Rows from block 4 of the text decoder, named by matrix and row number. Rows with one number belong to one attention dimension. Each number is 128 + 24 x the weight over its row's rms, rounded and kept within 0 to 255. All counts start at 0. Numbers have three digits each. After the name is the row's rms in percent of the matrix's.
# q: attention query, key and value (stacked) (decoder.blocks.4.attn.qkv.weight, 384x128, the q third), inputs 0-63
# k: attention query, key and value (stacked) (decoder.blocks.4.attn.qkv.weight, 384x128, the k third), inputs 0-63
q.21 092:127114169079114162081119129118137143175149173126132124115135180117154143079167113110192129108145134166121139110133160139111095148117090157139132117072100147143130087133122118113164133131159126
q.22 091:128129098103146127135140111098105121127169133130150084122119130137118078151108122151112093136088123159088140121110132155162128129126143069124148156092133143096140130186105137121070127111148120
q.23 094:126084135111114123110098119103142115075120156142161105099154121121084143164113122139138106093135134081123135097123105122143136119159138096097148093183128139097165148115101156141122138153105128
q.24 086:136163128094088103111181121090167102153196138138109090160126124154154071137128185133127142162125113150122102102115138123141097134140148143138131140123160105113132088146096118135099158129124108
q.25 098:151118135156120113189123121097115118121094116115158071185119169111139145138097115139132084118100123145091110130148136162148118110097099131099150158131120126128139128106147105126129144138150142
q.26 102:121113138138114127127117155112138163141136190110081157100181106174093166105142131144126159126138111105127142121173129101136158136146085123115156133137124154132120150090151130117136101166165160
q.27 091:159030128100143097143116172128121122147141128162109138132123153143159139127116133120124123119150123138162110097140158112135128161185133111121115132119153113144139143137159100114145117126127092
q.28 094:119134147084104134109113108179128160126095189120101114129155138122144159132154124146128194102130138110105136106148126126158103138152078157131119111106145116113115129129092125104174096112122158
q.29 100:109135106100117160151063138097097127138139116166102064143126126102135091166104127158112144153168132151118164165160153167120089118123135145108181124107150157110132104116117106099100157115154127
q.30 106:124121118157156091140143102124109155127128108145112119135178097080086150172086105163166080171112105100127096128146136085134116074149109143134132118140103159085098146139145124153107112130075133
q.31 089:128121111135161120129144116096146113144150107152108096156119113121129129117127133132156130162146124159138119084168123123123127120107130116110149101071150100111122135166128103106135164113132128
q.32 107:125181125187168119145104147163105158143124139154133157098105161132120158114100131117120120118131154142154112111105108165082146096147138155093134095081164118089135137094126115113147104112166121
q.33 100:102122125167126108099147136132174148107157168103148129126142067094169134127133150119121107124096115149147171144173096140131144103136116144108131141102142158120105128104129178129102150083133080
q.34 093:136112154141109118159119099108134142116143112098146109107165139180112080096129107109119103170122120132109170117159148152131125137117180127178155156118107163118152116162149110153161132145118109
q.35 088:119148138092138150152115118124126142129113128087122196138105134125195155127170128149121086158106074159138122118144173163100110122139137149167142173130128119127116153152116106158174180136100136
q.36 087:104148114114154110117080120172105089117129112149104097169146137125165148188106154138144132144087164127148137135133115135137135132123120143082137100141150145172131106120134093083152138094102103
q.37 109:145109135122094143148134112162089099133117135169151140118120091122131124118130135121100168091127143181147117087123144124167108151148102113097117122139156165106106140117150135135104142148128115
q.38 087:116160106134167145132129154064130149129118143125113114157106108075132146138121178155171109124104096100122126116135136120081146180128133172136137115117100117135147138160108151146165161130142141
q.39 090:135139106119139160140117158124125111153125148107099181110120131068124136104116165127126102135149154144117117127114131155180148137150094109158133155090122146117074101150125073114129128103121115
q.40 088:118144155130124139149102149118109159164154111108174146112114166144139126107123128135141145164132125155157103118142157109093165149187111165096124132127112081119086146122112155140166161172150155
q.41 098:144134125140133108146153140146145137154107145095118119119144109138133099081134134097172092097139111124122113154099134118155073096112185123101125166140134125153098146129147107178137083117111170
q.42 101:163124127117120133111091112169140129156170162128149085103111144135144163126093114096113149148160132153089128122096091133139123094114140145112135177117124157128152108126141158135123160156130126
k.21 090:142164155112110107105074096152151142098144146141107130110128141132135125086122123107156125091134084144167143089151145165115168150135131141138133148106089176118141131168123172142154139157140170
k.22 088:127151177118158111103099143128131104163142095139142096132127106153142138169128136163091118129138139110131160181125143078147098131169102134108167132149118141148129151125145135136076115108136148
k.23 086:119115143090163102152136116097122098147077149096104139086164116108138168156186098137128135121163128128124151124148136115096092143149148102108123124168110157129155110134117150125141075107126184
k.24 094:130127116176114112113121088095119159128155123095114118091146166121149121084137145129132106131137135135130110128138123118113105055113148161116141111081131133138159130129149141083121142138139126
k.25 100:124159122154136065164118094111137141121117126130119135131111096136145102121113134127101104122150124138114135132137154122159171110106091140102156120156135153101150134141093131171116115106108099
k.26 096:171079136109111172171116128128138139131109181119120092136149091166125145157139129104158136078102131117128151128119128134088143124128113105118131111134125139121157096130157090141120066122098092
k.27 090:169086159169138130146136120111080151121135129145138083096142178132135108125124159126081112111117120142113141122123111133120112131143137148123145133107108112098132162133106130126122119149112099
k.28 087:120137141100155142135105106143139134107128131103126123145114144136118099161145149144176080090120106124160120131114085095113124146140142071115119086129120144131151131129107090143133133105113100
k.29 097:118140129121120089147146137130153116117149125158136124126160125072123169130129123164138148080180087139115154153126148147129130158121142094117139131086153153122131083118131137136167102110115106
k.30 108:136108126119115125168152116125114133161119102106073152127129113101118167136127162174172100152094095117109115117118101167119107076114121156154153182137134118108123153132125125155126143152110163
k.31 088:108168138102100113126158118108134123156133107163118120097095133182159142105127159132126143154155119134147120179139155135140134133096109087117121151121138144148126126121120121173140176160100163
k.32 117:158110095178097139127159100086142121118146145153121153103100105088092141114131127117121141095078131105097131170126100144176158114143131149129148116134115146183162114126142125137098105158112147
k.33 091:171169119143165137110132138124122116126115163179138133097102167133105103117124130122140132087116147125113133128107117117135170125117112151083118094084116099103127098124124168174127130101163131
k.34 095:121135136132093077146093171177158112128107139119145082076125068138101125109105130145083085179116097088124142145108096120080107111158120129128113130101159132101095138124113131152159129115126133
k.35 094:069126124122103107126119165121101124082126109125170174164111177123144087120154119105109155121154167195100147101142127164133121090145087182133130116148102129113131138105112125163129122112115104
k.36 089:116131156129174168104115144112146127122121116159144125170129144140140096164170140175130140163144106121167135135087135108144182174172113107095156124112122152147147135174162101074118125145145161
k.37 100:135099141134070180104102137106130085143097093120118117139152133168115113130137097101110157145165108126138103118151119174120129141107147090084141156122153169152157146111159118110139124126123133
k.38 091:103138125080110125175126126097094109141104085106123122152152160133166161127097132133110111134116136077122149080137089099131176135138134121112116124141114103109149122133119157125092111099133131
k.39 103:134071119128148118079134136134122158101121095144139114119153158140115121111072109138162139146140144130093163094140118127154136106151054113122125078133201145123103104099114124124121161129131138
k.40 091:117140155070128146115096139159114124103137101101129142150077163174075136123119148192183112122136139130112167100142111106104136137107145130134130146140108114123159113133103142146127133185126134
k.41 091:090125128097124119131123150142118153110094120134161137145105077107075111109147139096146124099113128095095119099129135109127095138128104098102164124181122124128104125065120181134127139110092152
k.42 099:113159137138144132091100109104139129121122132153139123117144152080105103115138100186109091190135088116082095142112131130075145135093147103118149114137167158143129114100174124166096167178121164